config.toml
dataset = "close-ups of made-up surfaces with and without defects"
hidden_act = "gelu"
expert_mlp_ratio = 0.5
depths = [4, 4, 4]
widths = [80, 160, 320]
learning_rate = 0.0024
momentum = 0.95
lr_schedule = "cosine"
warmup_steps = 2300
Rows from block 4, named by matrix and row number. Rows with one number belong to one neuron. Each number is 128 + 24 x the weight over the matrix's rms, rounded and kept within 0 to 255. All counts start at 0.
# fc1: MLP up (model.blocks.4.mlp.fc1.weight, 480x160), inputs 0-159
# fc2: MLP down (model.blocks.4.mlp.fc2.weight, 160x480, transposed), outputs 0-159
fc1.169 [133 192 117 111 122 115  94 147  73 135 137 136 117 130 122  95 144 134  77 134 130 189 117 146 135 117 135 127 221  88 148 162  80 176 142  96 121 133 160 142 115 146 132 103 170 150  90 113 100  91 125 148 135 124 162 118  76 102  84 138 113 123  79 101 117  99 120 137 149 154  96 155 172 135 127 161 138  94 100 135 153 159 142 226 126  91 132 105 133 170 115 111 134 122 146 121 107 112 167 128 159 108 134  98 107 150  70 105 123 121 139 166 153 105 137 123 152 144 151 149  90 121 124 132  45 145 132 134  55 139 134 153 123  91 173 128  80 141 112 165 122 111 110 126  90 137 129 113 129  93 182 122 164  77 122 153 147 142 122 127]
fc2.169 [176 121  97 117 136 139 128 115 116 129 135 117  94 156 103 137 155 163  45 149  90 132 162  91 114 156 140 141 137 123 116  96  76 125 100  97 171 149 109 129 131 161 164 124 115 154 143 107 121 136 106 169 160 125 130 150 115 124 103 115 138 146 151  78 172  89 146  94 123  70 173 168 108 145  77  62 121 150 149 138 117 130 104 118  93  81 155  86 139 174 120  64  93 120 123  94 165 160 164  78 150 106 135 118 153 124 105  98  68  80  67 118 113 174 163 170  85 150  99 173 148  86  68 101  96 172 140 162 148 125 105  74 157 163 141 117 171 149 145 123  97 153 120 119 127 140 180 126 113 185 118 128 186 133 139 136 133 119 135 102]
fc1.170 [ 80 156 126 135 110 136 162 103 109 106  79 139 140  89  93  79 110 122  46 124 126 145 121 105 192 130  89 123 136 124 126 152 132 154 157 127 126 112 100 143  97 118 145 147 169 120 158 136 100 176 118 119  82 126 156 142 107  98 159 104  91 140 107 105 156  96 145 141 118 178 137 122  98 172 139  81 172 122 109 159 183 156 158 123 156 152 132 116 123 172  86 127 110 168 124 138 146 130 188 130 121 117 122 154 142 122 120 155 123  98  99 141  81 124 130 117 178 122 147 127 100 127 108 110 155 100 124 144 138 100 115 128 124  93 140 147 175 153 213 107 133 137 111 133  81 154 149 148 129 166  95 124 129 139 107  87 127 103  95 122]
fc2.170 [139 149 164  88 158 139 108 147 112  96 121 148 100 133 168 132 135 142 163 157 107 140 103 123 139  66 169 128 123 108 115 145 172 152 127 102 132 143 112 141 151 116 140 110 130 103 133 130 149  97 153  85 148 146 144 138 141 113  71  94 143  87 135 109 142 137 136 105 144 128 115 118 142 174 130 118 111 132 170 149  82 154 146 119 118 133  92 141 130 135 114 139 132 183 139 133 118  86 103 130 198 125 129 131 131 114 120 140  92 141 144 102 109 123 161 139 138 103 140 127 141 117 175 179 125 147 157 132 121 158 123  98 163 160 195 146 150 163 102 113 144  80 117 109 147 143 121 128 162 158 147  94 104 141 125 105 157 142 161 141]
fc1.171 [ 87 129  94 120 124 139 126 171 160 141 165  98 121 145 140  97 117 162 106 159 170  81 146 127 119 127 134 178 146 143  91 109 122 146 117 125 120 101 158 135  99 146 126  85 141 142 132 133 119  96 109 130 150 117 138 121 130 131 149 119 166 159 165 123 155  76 129 141 105 127  80 145 106 155 149 134 107 108 121 116 121 127 151 123 114  92 143 126 129 135  91 133 117  99 144 139 164 143  96 130 135 122 149 125 128 130 203 137 185  75 117  87 120 136 124 130 130 154 117 117 113  78 104 126 179 125 106 122 103 113 101 123 102 123 118 160 102 158 126 120 120 138 134 115 160 156 100 127 129 132 157 136 142 135 139 124 146 146 122  91]
fc2.171 [150 167  73 136  94  88 118 129  95 135 156 154 111 128  97 132  93 110 104  93 135 140 137 142 143 148 107 143 124 121 142 135 142 137 127 100 157 146 160 105 146 151 128 123 104  87 148 129 117 117 132 114 121 105  87 173 175 138 140  88 184 112 101 140 108 115 120 106 117 137 118  95 125 102 149 122 133  86 153 106 103 129 160 104 125 120 111  90 126 143 122  95 158 173 133 144 126  99 129 115 129 142 120 114  94 181 127 133 131 140 117 138 120 102 127 120 138 169 100 102  78 125 130 114 112  95 115 149 105 112 142 142 168 126 117 103 121 136 120 129 129 110 122 123 130 128 129 135 104 118 118  73 140  92 159 133 134 158 109 110]
fc1.172 [120 139 122 137 133 174  94 108 118 119 164 122 159 126 102 104  67 110 133 130 127  74 121  92 157 115 176 148 177 149  96 112 129 110 108 112 133 130  87 111 117 145 156 156 129 148 123 142 100 142 110 115 121 117 134 167 160 120 146 129 142 157 131 108 122 125 129 125 161 139  99 143  91 102  91 124 123 138 111  82 137 120 148 107 150 128 118 129 142 129 129 128 146 137 179 132 117 105 121 128 132 126 128 117 161  85  72 159 124 114 117 136 157 111 131 118 128 114 122 166 179 108 150 178 115 114 115 178 148 140 139  62 123 131 107  55 140 190 159 140  97 129 129 135 140 138 143 114  66 135 128 138 158 144 105 108 137 152 136 148]
fc2.172 [162  84 144 122 109  92 129 127 139 124 128 166 129 139 145 177 133 124 122 144 160 140 160  91 115 134 147 132 150 115 158 110 148 132  96 139 114 164 124 142 116 141 140  81 108 158 117 103 143 153 106 126 148 144 122 112 143 121 179 138 178 143 123 149 148 144  85 117 103 137 144 156 165  96 110 131 107 105 132 114 128 155 160 104  93 126 132 100 111 115  93 120 100 147  99 107 145 169 165 153 127 126 101 117 149 116  99  99 125 131 149 107  95 148 108  93 111 140 113 120 100 147 134 114 116 172 117 110 120 105 124  90 124 127 143 146 113 126  96 100 161 108 126 140 127 155 171 183 156  73 132 155 178 124 149 142 174  96 124 116]
fc1.173 [112 125 143 152 144 122 153 124  98 119  91 124 145 140  99 116  75 150  92 161 146 168 184  86 108 127  83 102 158 181 143 127 154 112 115 148 136 145  98 121 157  86 121  51  72 113 116 158  97 114 112 154 102 124 114 121  92 148  96 178 111 135 120 105 119 126 124 140 154 131  84  92 155 126 157 114 177  89 115 188 127 112 155 142 124 149 164 123 149  78 116 160 144 136 176 117 203 162 142 105 117 127 152 123 106 115  95 128 115 136  95 146 105 163 123 167 103 103 124 188 135 114 111 125  97 119  80 127 113 168 134 133 151 120 117 131  74 107  99 140 147 153 137 162 153 106 146 125 126 171 165 155 158 135 105 165 133  96 149 110]
fc2.173 [143 123 150 134 144 162  73 118 158  87 107 141  90 161  96 126 130 134 121 148 104 129 182 141  71 139 139 172 108 117  95 169 136 134 155 121 157 165 111 186 144 119 173  88 152 138 159 148 115 162  66 142 163 129 104 179  70 119 154 161 137 131 146 108 134 129 153 149  84 112 125 109 155  99  75  97  99 170 144 106 168 127 145 149 130 141 178 115 137 111 147 153 118 131 136 146 177 154 160  88 135 119 128 100  74 128 112 140 116 129 112  90 134 126 147 152 140 147 161 113 116 108 137 119 115 150 166 132 129 103 138 127 107 163 159  91 123 145 114 159 110 110 140 145 105  92 137 152 138 180 176  98 136 159 127  86 118  69 156 110]
fc1.174 [126 164 114 133 145 106 111 101 129 108 143 184 142 119 114 121 113 116 152 139 133 133 128 136 121 116 105 149 152  96 161 165 124 191 117 120 129 116 139 113  90 157  88 133 167  71 131 140 122 109 116 126 123 161  91 120 125 122 145 149 160 150 123 128 116 142 127 139 148 108 118 106  74  90 125 109 103 114 110 120 145 151 105 117 155 150 129 120 141 128 131 143 120 112  99 134 117 124 154 142 146 149 117 110 135 152 132 110 138 152 158 163 134 101  97 179 119 132 142 169 119 186  82 123 150 140 111 139 133 147 113 114 170 138 129 151  89 127 123 101 131  89 106 121  97 111 129 137 127 175  82 121 117 108  61 138 146 129 121 107]
fc2.174 [137 105 127 112 147 132  77 117 114 130  80 137 118 145 147 115 119 116 117  95 173 147 117  92 178 114  99 106 139 129 114 110 112 131 146 171 117  95  90  88 148 126 133 151 126 175 153 138 137  88 130  98 125 145 118  92 122 126 139 113 153  88 131 181 120  89  99 168 143 117 106 145 126 144 130 149 130 170 155 169 109 110 144 105 100 116 103 121 114 122  97 119 146 131 145 145 148 135 109 153 161 143 115 110 182 126 103 114 134 121 112  82 163 145  98 105 157 134 136 119 114 162 139 122  97 138  95 160 148 145 101 143 116 107 168 140 121 158 127 140 118 132 106 124 159 152 140 142 177 113 127 127 119 155 154 156 110 120 137 133]
fc1.175 [167 134 141 131 101 117 125 176 139 110  89 118 127 163  80 133 135 144 174 171 113 101 143 204 170 127 120 124 111  87 150 123 144 188 115 157 147  90 135 119 149 163 104 143 146 103 108 149 123 165 115 125 155  73 104 136 115 179 134 122  97 158 105  81 172 104 117 105 119 106  89 164 129 131  87 145 145 143  81 140 135 131 149 102 122 123 145 129 134 130 112 182 121 147 108 160 137 121 149 103 104 168 106 139 137 137 141 117 167 113 181 103  91 118 140 104 114 123 140 153  64 119 165 130 111 132 164 141 112 133  97 113 160  86 133  98 111 113  80 107 110 114 113 116 111 125 118 131  95 157 138  94 129 144 116 137 151 112 135  96]
fc2.175 [130 104 122  72 111 146 151 164 171 122 108 154 125 116 147  82 153 141 134 115 176 136 134 114 134  82 140 147 141 110  97 137 117 147 103 138 105 120 142 141 165 103 119 132  86 105 107 153 109 130 138 144 137 186 116 144 127  99 115 134 155 126 119 162 118 150 105 148 131 148 103 119 142 138 149 121 132 123 119 136 107 174  95 125  96 100 134 151 169 127 100 126 152 131 125 149  78 122 113 117  92 121 132 156 148 121 149 110 137 106 100 110 123 137 116 121 137  89 145 123 127 163 134 150 106 186 161 165  73 126 152 125 138 117 148  65 126 140 101  86 113 134 100 151 107 114 104 174  89 157 105 127 137 144 125 115 107  88 127 119]
fc1.176 [134 154  92 112 174 177 105 131 154 106 132 127  61 151 126 141  78 100 146 125 110 118 164 119 136 135 154 132 132 131 104 106 125  86 112 115 115 106 121 139 110 168 175 150 124 180 173 125 137  86 129 112  95 134 147 150 174 136  96 126 150 127 132 128 115 129 118 121 134 111 142 102 109 155 138 123 117 128 108 131 146 166 103 127 131 124 155  95 124 115 122 153 117 139 130 104 145 144 137 122 148  95 186 164 133 161 113 104 132 100 113 125  79 130 157 115 116 101  87 127 147 150 157 161 149 100 134 122 130 137 127 138 105 134  99  87 137 200 118 115 132 136  98  76 126 128 133 121 115 143  96 129 114 130 146 146 128 143 120  96]
fc2.176 [ 85 104 121 164 101 107 109 117 134 146 188 141 141 108 141 143  99  99 137 101 117 140 148 142 124 169 121 110 135 106 128 124 148 103 107  93 122 132 135 102 133  95 129 114 156  93 125 110 118 124 111 107 106 114 122 177 105 130 142 135 186 170 119 100 147 131  99  90 148 133  85 155 100 130 107  96 157 110 101 174 119 108 141 167 160 118 145 157  96 143 134 128 117 132 113 110 127 159 161 127 108 142 157 110  99 168 147 113 113 126 165 115 115  78 142 106 112 159 129 135 136 157 146 134 133 126 127 120 121 102  90  84 132 154 102 135  78  88 124  92 147  92 114  88 141 138 131 117 115 100 128  91  99 171 169 109 156 148 100 136]
fc1.177 [148  93 162  92 139 131 128 144 128 138 127 146 103 131 138 147 150 131 134 155 161 113 118 108 126 126 167  82 129 155  99 158 122 119  89 145 171 109 118 133 121 115 139  71 134 104 141 146 130 168 137 139 143 118 114 137 142  94 144 107 165 154 148 115  80 144 106 109 131 114 144 179 108 110 125 136 132 145 146 106 124 128  93 187 120  96 124 125 141 129 113  93 147 145 119  99 161 110 145 152 103 113 101 103 127 144  93 124 127 108 128  81 131 127 114 151 169 128 133 116 141  99 117 137 126 155 161 126 128 101 129 110 134 140  73  84 129 126 106 140 113  98 142 131 151 182 117 137 109 142 127 120 120 157 146  93 128 165 111 126]
fc2.177 [154 141  91 113  92  89 157 105 135 135 131 144 120  86  94 122 117 163  92 130  97 137 156  90 118 115 124 126 135 158 129 117 175 162 137 106 143 130 132 133 115 138 142 127 136 144  91 124 152 135 147 143 137 115 150 139 111 154 143 146 165 148 125 105 127  81 121 133 127 129 118 172 159 128 126 124 143 135 152 126 140 133  97 121 168 123 148 152 149  79 143 117 123 138 129 132 154 123 107 141 169 135 142  87 158 112 142 156 127 121 166 154  93  78 131 118 123  84  71 125 121 143  95 120  96 153 123 132 151 131 142 146 153 152 128 152 115  91 141 136 126 119 116 145 120 138 135 133 109 165 136  94 102 131  98 133 136 127 157 127]
fc1.178 [118 103 145 124 117 145 117 125 140 121 126 126 129 139 127 119 122 124 106  93  96 140 116 129 127 144  81 129 152 154 114 102 134 141 106 140 118 103 154 117 120 131 123 124 121 135  90 125  89 113 125 162  97 147 140 154 144 100 134 121 138 120 117 158 137 162 162 131 137 115 156 150 140 136 145 145  93 114 147 143 105 112 139 121 107 137 119 150 137 172 120 126 132 112 129 131 137 108 136 146 109 137 111 134 145 116 132 129 138 152 118 134 127  83 107 132 136 132 135  94 115 145 140 114 139 147 124 128 110 109 128 128 147 116 138  97 140 121 156 138 114 129 144 111 145 136 124 136 124 119 146 141 132 114 137 124 127 150 139 139]
fc2.178 [ 83 140 106 147 113 120 137 131 133 141 141 170 123 152 139 110 129 120 134 124 123 145 114 107 145 116 132  91 140 120 141 128 142 133 114 125 114 115  96 110 113 129 127 131 132 124 135 158  98 157 142 127 129 156 128 142 128 132 118  69  99 153 108 139 128 147 143 108 120 132 131 121  98 150 121 124 116 109 140 118 134 112 102 156 115 130 123 124 115 141 168 146 115 123 118 121 119 130 139 151 119 128 144 114 151  93 125 114 152 116  96 127 163 127 128 122 115 110 102 136 137 129 112 150 159 111 140 134 120 145 134 107 137 137 119 129 151 154 138 138 140 142 128 100 119 127 116 118 109 117 111 144 117 132 125 110 142 149 153 131]
fc1.179 [144 180 143 128 145  98 104 101 145 113 139  94 138 136 140 136  34 142 153  94 132 115 111 156 133 138 106 151 112 154 113 111 142 124 130 150 134 100  86 161 103  79 125 141 195 185  97 119 143 103 123 148  95 133  88 136 142 143 135 118 136 153 116 189 105  94 105 132 142 140 101 107 155 113 124 149  88 103 152 139 101  97 100  92 144  62 157 108 133  99 115 124 113 145 115 144 122 149 141 115  90 143 121 131  98 141 133 180 112 112 161 112 140 132 127 144 111 150 167 131  97 142 168 104 117 123 153 122  85 144 148 133 125 139 136 100  83 124 114 125 133 136 172 151 149 141 108 107 136 136 110 158 149 168 108 111 140 158 119 136]
fc2.179 [136 137 127 137 149 140  80 145 149  81 146  96 139 147 157 109 124 120  91 131 145  72 119 153 125 149 155 143  97  95  98 123  87 130 144 157 126 135 154 125 132 156 101 120 105 105 119  75 160 103 115 147 118 122 142 107 119 123 128 135 136 121 158 111 129 128  97 103 125 160 145 205 113  95 103 121 126 146 144 135 137  81 110 146 112  65 132 118 117 101 104 146  64 153  82 166 122 118 140 129 142 151 115 102  93 157 120 137 158  59 122 105 104 153 115 128 111 138  92 180 117 126  82 129  89 133 163 128 171 131 198 108 109 113 119 128  92 137 160 124 131 108 127  92 140 131 111 126 135 123 163 158 125 113  93 163  89 109 128  96]
fc1.180 [129 116 204 125 132 129 159  92 158  87 107 117 116 143 123 148 108 164  75  87  96 123 131 167 105 151 124 126  60 159 152 168 112 112 121 130 117 174 141 136 167 153 128 151 127 137 183 168 183 124  96  71 192  92 115 122 104 136 176 158 140 111 148  82 117 105 114 102 122 126 160 138  93  90 146 153 104 150 120 169 139 108  96 148 152 167 103  88  94 127 110 112 112 159 103  77 153 132 163 149 138 177 101 138 113  99 144 123 148  79  69 139 128 126  82 105 152 108 145 116 109 110 146 143 123 143 128  89 106 112 108 174 148  93 136 156 123  77  77  96 110 146 114 173 117 165 101 173 126 147 178 128 103 154 122 160 153 156 122 142]
fc2.180 [137 150  77 130 165  76  68 108 135 118  95 140 181 132 113 104 120 158 156 164 140 117 151 108 111 143 179 156 123 166 157 167 136  93 127 122 120 154 116 102 108 110 141 121  85 103  86 146 136 118 144 149 141 122 118 162 137 181 148 121 141 168 104 116 123 103 171 108 178 115 127  97  70  96 191 111 134 125  76 128 101 115 132 142  79 134 103 120 114 105 189 194 148 116  89 133 117 131 124  80 114 143 167 171 121 101 151 167 145 147 145 119 127 170  89 141 129 119 162 146 137  61 147 167 146 100 156  94 110 200 161 139 121 129 125 134 140  68 104 145 118 128 178 106 139  61 109 101 148 120 147 103 132 132 122  79 158 148 124  93]
fc1.181 [134 156 108 112 138 150 126  97  90 148 105 127 109 161 135 137 127 132 126 113 144 106 106 121 141 127 143 129 148 100 119 162 126 136 113  96 108  92 110 137 143 111 119 145 102 113 134  89 135 135 109 116 130 101 147 184 113 145 156 124 103 108 141 142 135 105 117 114 121 151 129 119 117 124  87 140 124 158 124 109 141 122 127 142 116 131 135  91 134 159 148 124 140 142 106 113 140 106 140 141 144 142 132 145 157 112 112 109 146  87 150 141 127 187 118 124  99 125 139 126 119 143 155 108 133 127 110 143 130 117 124 120  98 132 126 126 122 129 120 154 103 122 135 160 155 152 146 129 125 142 151 125 125 164 147 123 120 110 138 150]
fc2.181 [121 117 105 146 124 129 128 106 116 126 120 128 112 122 129 128 106 122 140 165 106 144 170 156 127 128 148 149 152 121 141 138 138 115 102 135 134 121 147 131 121 116 115 130  78 131 106 152 167 112 135  98 116 123 143 137 151 151 145 112 108 124 141 143 183 128 116 133 130 143 140 143 135 139 118 122 107 129 107 111  92 126 134 125 127 153 146 144 131 158 115 155 143 156 132 101 121 118 122 142  89 116 102 116 118 139 125 158 125  95 113 123 122  82 145 154 118 115 135 135 131 118 138 121 150 147  82 145 130 101 126 111  95 109 106 108 133 107 120 144 100 123 125 153  96 129  94 128 159  95 106 175 118 120 127 126 165 112 117 109]
fc1.182 [114 141 153 112 161 162 103 139 123 135 159  93 135 148 153 136 175 120  80 105  96 147 143 166 141 136 100 168 105 149 152 120 109 118 127 116 116 114 151 172 164 145 132 134 131  91 151 131 125 110 130  90  94 138 142 135 179 125 140 163 120 140 119 126 168 177 176 127 115 142 106  93 108 143 143 117 124 166 123 117 108 118 167 124 125 140  92 132  98  89 127 129 158 132  87 139 118  88 119 139  92 141 113 143 136 150 149  89 148  99  75 155 134 160 140  90 161 126 128 136 128 133 101 151 148 110  94 107 138 145 148  88 100 133 111 127 108  78 100 113  92 107 138 136 109 119 141 181 104 133 125 112 139 132 169 121  77 104 163 127]
fc2.182 [188 160 138 119 103 117 130 107 133 118 160 104 122 156 133 133 115 106 115 104 163 142  73 160 140 126 124 127  98 122 157 112 121 100 131 125  99 154 127 162 142  67 126 101 130 137 141 128 134 163 119 123 129 139 103  79 126  89 163 153 141 119 105 127 124 167 122 131  61 130 108 162 112 141  97 135 134 126 102 134 129 137 143 129 159 132 136 125 128 149  65 105  83 108 112 130 120 108 103 150 138 120 157 165 142  64 159 109 116 121 147 132 141 151 118 141  91 112 123 147 146 128 115 143 138 106 155 131 158 160 160 114 127 124 103 138 115 124  94 111  76 138 129 140 100 114 162 130  86  90 119 114 135 126 162 122 169 142 113 109]
fc1.183 [109 101 103 107 127 132 169 111 107 119 130 116  99 152 116 106 131 157 113 120 126 152 133 124  85 163  74 138 159 131 112 124 171 124 113 145 160 134 127 139 110 129 142 147 145  97 174 153 114 126 117 140  94 126 131 107 103 129 129  88 160 133 125 119 134 144 128  99 131 141 111  76 114  84 136 116 121 173 140 151 132  90 108 141 104 139 133 140 148 148 126 144 114 134 124 165 147 144 128 154 112 142 130 132 141 122 113 134 113 122 134 158 172 162 131 133 150 138 143 119 131 104 111 152  93 169 109 120 136  93 116 101 116 157 127 140  79 141 140 120  86 127 140 135 136 109 125 157 125 119 163 128 135 116 137 133  80 147 127 156]
fc2.183 [104 100 114 148 131 112 130  88 128 139 160 170 121 152 132 132 153 136 153 107 150 141 145 124 121  83  83 119 133 126 154 133 158 112 146 121 126 131 116 151 111 172 149 130 100 121 100 131 137 105 138 138 143 124 135 118 128 122  72 140 123 143 145 100 127 112 143 100 129 120 118 125 138 136 106  95 124 124 153 131 106 128  80 170 110 101 121 113 161 129 156 141 139 170 127 132 112 114 142 152 147 123 101 123 131 129 134 115 133  91 151 127 147 106 153 157 121 115 156 115  89 125 140  98 158 155 115 148 184 130 123 110 137 101 152 134 112 151 151 130 109 119 102 135 104 110  72 114 110 113  83 112 121 142 125 140 139 137 143 119]
fc1.184 [118  97  81 168 166 145 123 143 128 142 146  91 109 169 133 142 121 102 108 119 130 144 128 146 121 154 123 103 168 139 156 130 111 107 106 131 162 119  89  99 128 120 115 106 130  72 133 127 149 128 132 105 113 116 126 145 131 135  79 129 148 104 118  96 139 113 150 114 109 148 105 100 123 114 130 132 104 164 108 135 110 139 123 128 152 134 110 154 125  99 107 120 188 173 115  94 171  60 121 122 113 130 131 149 109 137 152 128 143 144 139 150 116 139 132 171 176 110 111 118 152 101 122 120 124 103 136 152 149  94 111 152 148 113 138 112 190  99 173 144 142 161 115  84 127 165 147 130  82 149 102 128 117 145 180  80 101 100 148 145]
fc2.184 [133 164 144 145 118 128 143 159 143 110 123 143  98 115 185 148 114 158 126 108 113 115 130  98 162 143 152 139 109 128 144 119 167 114 133 107 136 143 144 133 149  84 122 153 131 147 132 123 150 149 101 176 126 103 136 155 113  83 152 141 112 113 159 147 124 129 124 129 142 107 118 108 132 125 121 161 142 138 148  86 133 120 153  94 145 146 175 128  91 116 111 125 145 122 116  82 130 141 103  90 120 129 168 104 159 127 125 131 140 126 165 150 125 152 139 132  99  96  77 131 129 125 123 140 193 145 120  58 129 115  84 107 149 133 152 110  99 156 123  87 108 165 146 120 126 113 124 121  99 107 139 122 115 175 160 101 190  71 100 135]
fc1.185 [153 143 156 123 180 104 129 160 184 151 173 112 137 120 108  90 128 148 123 135 104 119 163 121 113 114 152 132 134 137 171 119 150 159 118 102 125 109 129 143 107 165 109 113 146 130 104 143 137 151 149 151 101 110 147 114 129 119 144 141 129 163 151  80 149 151 111  97 107 180 117 135  94 132 137 142 129 108 169 117 122 104 170 101 106 116  84 119 147 114 119 148 113 154 143 144 125  77 160 130  98  90  78 160 117 127 121 152 126 130 133 117 123 140 104  97 144 156  58 140 103 129 158 109 121 151 165 166  83 122 162 128 145 115  89 119 113 127 106 159 160 133 125 103 139 116  68 127 102 138  94 122 152 147 132 126 125 146 123  75]
fc2.185 [101 156  99 138 124 109 138 121 135 123 116 106 105 154  92 111 142 155 157 155  93  80 132  83  98 149 123 111  99 172 134 147 156 118 148 148 144 147 163 155  94 124 103  96 103 143 127 137 129 115 144  95  87 153 133 131 135 118 113 101 142 166  78 142 117 126  85 136 143  97 147  98 121 158 148 126 148 134  98 136 182  96 149 130 136 105 131 147 177 107 134 130 124 175  83 145 102 144 122 149  73 152 121 163 102 149 138 113 147 151  97  91  90  91 142 135 143 119 144 108 124 141 103 119 130 120 128 121 108 139 113 127 137 113 105 110  79 149  99 141 119 114  92 138 159 125 127 143 161 159 145 124 140  90 168 117 134 132 124 156]
fc1.186 [126 137 150  87 160 119 137 110 115 128 120 157 151 128 159 136 150 105 124 135 126 120 104 160 136 137  82 132 123 115  90 138 155  82 107 138 116 199  94 144 126 146 154 110 122 123  87 102  82 110 121 101 106 135 162 131 151 144  94 143 158 139 103 127 167 116  84 119  98 113 143 117 145 118 158 162 155 119 111 131 109 130 113 174 131 102 130 153 151 142  83 124 125 158 142 134 134 107 126 134 142 149 176 122 126 117 144  70  90  86 161 133 144 139 117 153 102 127 134 138 101 147 130 159 125 119 106 112  98 117 139 122  86  95 131 146 141 146  97 121 113 101 110  98 163 174 148 113 131 148  83 181 168  94 132 143 152 127 147 111]
fc2.186 [ 86 148 121 103 135 129 149 124 134 138 159 121  97  92 105 112  89 102 159 130 132 132 127 149  96 114 120 103 153  98  88 122 149 136 113 167 143 127 150 145 136 104 112 145 113 121 158 122 120 132 122 149 134 128 124 138  96 119 121 131 152 136 107 139  75 130 161 114 145 127 127 115 114 158  67 104 121 137 121 142 140  89 167 133  65 140 160 130 120 125 138  73  89  86  82 146 146  92 149 152 126 102 107 151  84  71 129 160 128 125 102  75 110 143 198 131 123 129 152 120 156  55 110 123 122 101 142 116 111 126  97 151  99 138 143 126 141  74  90 141 183 102  87 163 127 123 123 101 114 150 101 134 139 143 106 130 124 131 171 153]
fc1.187 [108 151  91 160 138 154 122 165 106 110 139 129 162 133  95  96 152 104 127  97 128 172 123 153 153  86  96 110 112 117 166 114 140 113 112  59 143 115 159 143 134 104 105 146 144 174 157 133 141 154  86 131 126 153 166 113 101 131 186  92 165 117 141 146 162 134 136  99 138 125 130 105  91 149 150 120 151 132 154 124 119 127 112 165 177  85 132 124 126 170 134  98 133 136 124 114 135 137  88 171 142 113  87  88 181 178 130  87 157  97 138  94  94 140 134 133 124 118 130  98 156 136  78 113 120 129 115 148  95 152 120 102  80 137 146 119  71 163 109 140 154 144 111 133 118 112 115 105  87 159 128  87 123 130 158 149 162 151  81 133]
fc2.187 [118 140 154 105 122 119 194 130  63 122 116 155 142 108 112 116 154 111 122 134 116 115 132 145 179 109  87 136 115 124 133 121 147 153  87 138 202 131 155  98 145 136 118 158 189 113  95 121 149 150 109  99 136 134 158 145 122  71 128 148 114 105 120 133 179 140 185 135 112 137 142 133 108 153 145 126 107 141 117 138  90  93 134 155 106 122 132 122 116 124 116 161 152 109 143 120 158 138 126 146 157 116 103 130 115 124  91 105 113 152 100 107 192 154 124 150 139 159 154 125 141 154 124 133 100 108 125 144  77 112 137 112 150 180 105 139 141 151 107 156 107 140  94 137 144 146 135 146 118 131 125 120 129 140 143  68 125 111  96 160]
fc1.188 [111 139 113 129 142 117 164 163 133 127 119 139 125 167  92 140 142 150 116  98 125 120 138 133 134 121 152  98 102 158 122 137 146 105 120 117 127 127 137 121 122 110 164 106 129 137 125 156 146 117 117 135 127  95 147 124 128 114 137 132 159  98 166 126 176 121  96 133 147 138 158 115 161 138 124 119 143 126 128 125 119  98 160 115 113 139 176 111 151 117 115  87 111 116 158 146 116 131 142 146 106 150 139 115 131 127 115 126 159 119  99 146 108 110 166 124 119 149  96 136 148 120  97 122 108  85 127 130  85 141 121 118 152 127 120 122 158  94 119 120 169 131 125 121 157 135 100 153 115  95 141 102 125 134 111 132 118  92 126 116]
fc2.188 [148 119 102 140 133 162 123  94 135 135 134 136 138 168 115 127 145 107 161 123 134 128  86 133 125 137 137 155 140 146 100 148 129 117 148 105 121 119 107 126 119 143 122 113 150  99  95 132 112 124 127 121  98 133 147 144 117 110 120 155 155 135 140 110 118 133 154 135 138 156  52 133 129 125 145 120 138 131 137 107 140 104 144 125 140 137 151 111  96 150 141 130 133 112 142 149 149 137 148 137 119 106 148 133  72 129  96  90 110 145 112 148 143  99 157 141 128 122 146 133 105 119 109 142 117 122 170 144 124 155 154 118 107  96 100 121 117 118 131 142 104 124 138 122 140 113 153  89 106 112 129 137 140 109 108  89 131 108 109 146]
fc1.189 [195 139 157 123 141 104 118  85 143 150 133 104  66 153 106 171 150 144 146  91  72 116 107 121 134 151 156 120 121 118  82 123 149 170 100 157 171 151 146 106  80 171  84 133 146  97 163 112 110 116 124 121 121  76 147 127 108 111 120 123 110 187 117 141 130 176 119 123 118  79 129 168 161 117 121 106 162  84 102 124 121 130 161 118 114 149  91 148 149 167  92 119 116 109 130 142 127 165 187 144 128 103 143 157 161 110 129 109 120 153  94 135  81 137 169 116  69  87 170 181 124  98 134 100 166 126 161 114  99 144 107 135 159  97 107  93  81 175 105 127 119 144 161 170  91 156 115 137 147  95 175 132 153 151 129 120  99 151  78 112]
fc2.189 [ 98 138 166 106 131 142 100 122 146 127 123 172  98 108 140 118 151 166 105 140 148  78 108 122 124 189 156 146 142  92 160 168 131 135 115 141  96  96 106  69 168 160 152 201 133 142 126 148 123 124 137 137 126 142 123 143  87 128 137 137 104 114 113 137 131  96 149 199 146 122 103  95 192 133 135 127 104 144 130 100 115 128 183 132  96 126 121 112 102  99 145 101 121 122 133  87 118 169 119 129  71 129 142 140 145 121  98 133 165  96 113 125 149 115 113 142 151  99 136 156 138 140  95 127 119 117 170 115 159 108 131 149 177 135 102 169 129  91 117 120 134 125 145 110 108 107 114 101  66 109 138  82 126 136 103 133 118 137 143 105]
fc1.190 [114 141 121 141 182 146 184  88 133  90  81 137 132 119 112 120 130 129 101 149  94 116 114  94 128 136  93 122 141 179 157 109 109 122 155 136 143 142 109 143 105 138 146 108 133 109  95 193 129 147 137 170  94 118 110 142 120 121 112 139 137 102 156 139 156 138 139 109 165 139 150 124 151 110 100 143 108 120 136 138 157 149 132 104 167 158 122  29 107 114 136 129 140 134 173  92 127 147  85 137  82 109 123 156 123 113 128 161 144 113 105 120 116 185 145 103 105 139 110 133 135 141  80 142  97 138 121 124  96 126  72 115 119 151 155 153 100 108 113 109 143 110 151 106 158 102 147 155 133  92 143 130 131 114 135 160 155 168 123 128]
fc2.190 [128 124 160 124 150 145 170 105 159 137 134 123 146 143  97 105 151 105 108 119 120 109 110 136  95 120 109 159 137 127 164 101 142 129 193 107 157  58 147 119 116 139 170 104 144 138 123 133 101 133  96 114 112 134 157 138 148 136 116 162 149 124 173 154 156 110 144 157 132 134 110 171 103  76 137 157  96 156 117  92 139 110  81 149 161 188  92 149 128 147 143 197 126 152 123 107 166 163 100 106 101 165 138  74 151 122 110 131  99 140 140 114 186 174 121 160 143  88 141  71 154 134 111 124 158 142 125 162 140 132 192  94  39 156 121 127 128 142  90 118 161 113 152 127 123 101 134 119 106 143 113 117 130 145 120 129 113  87 177 141]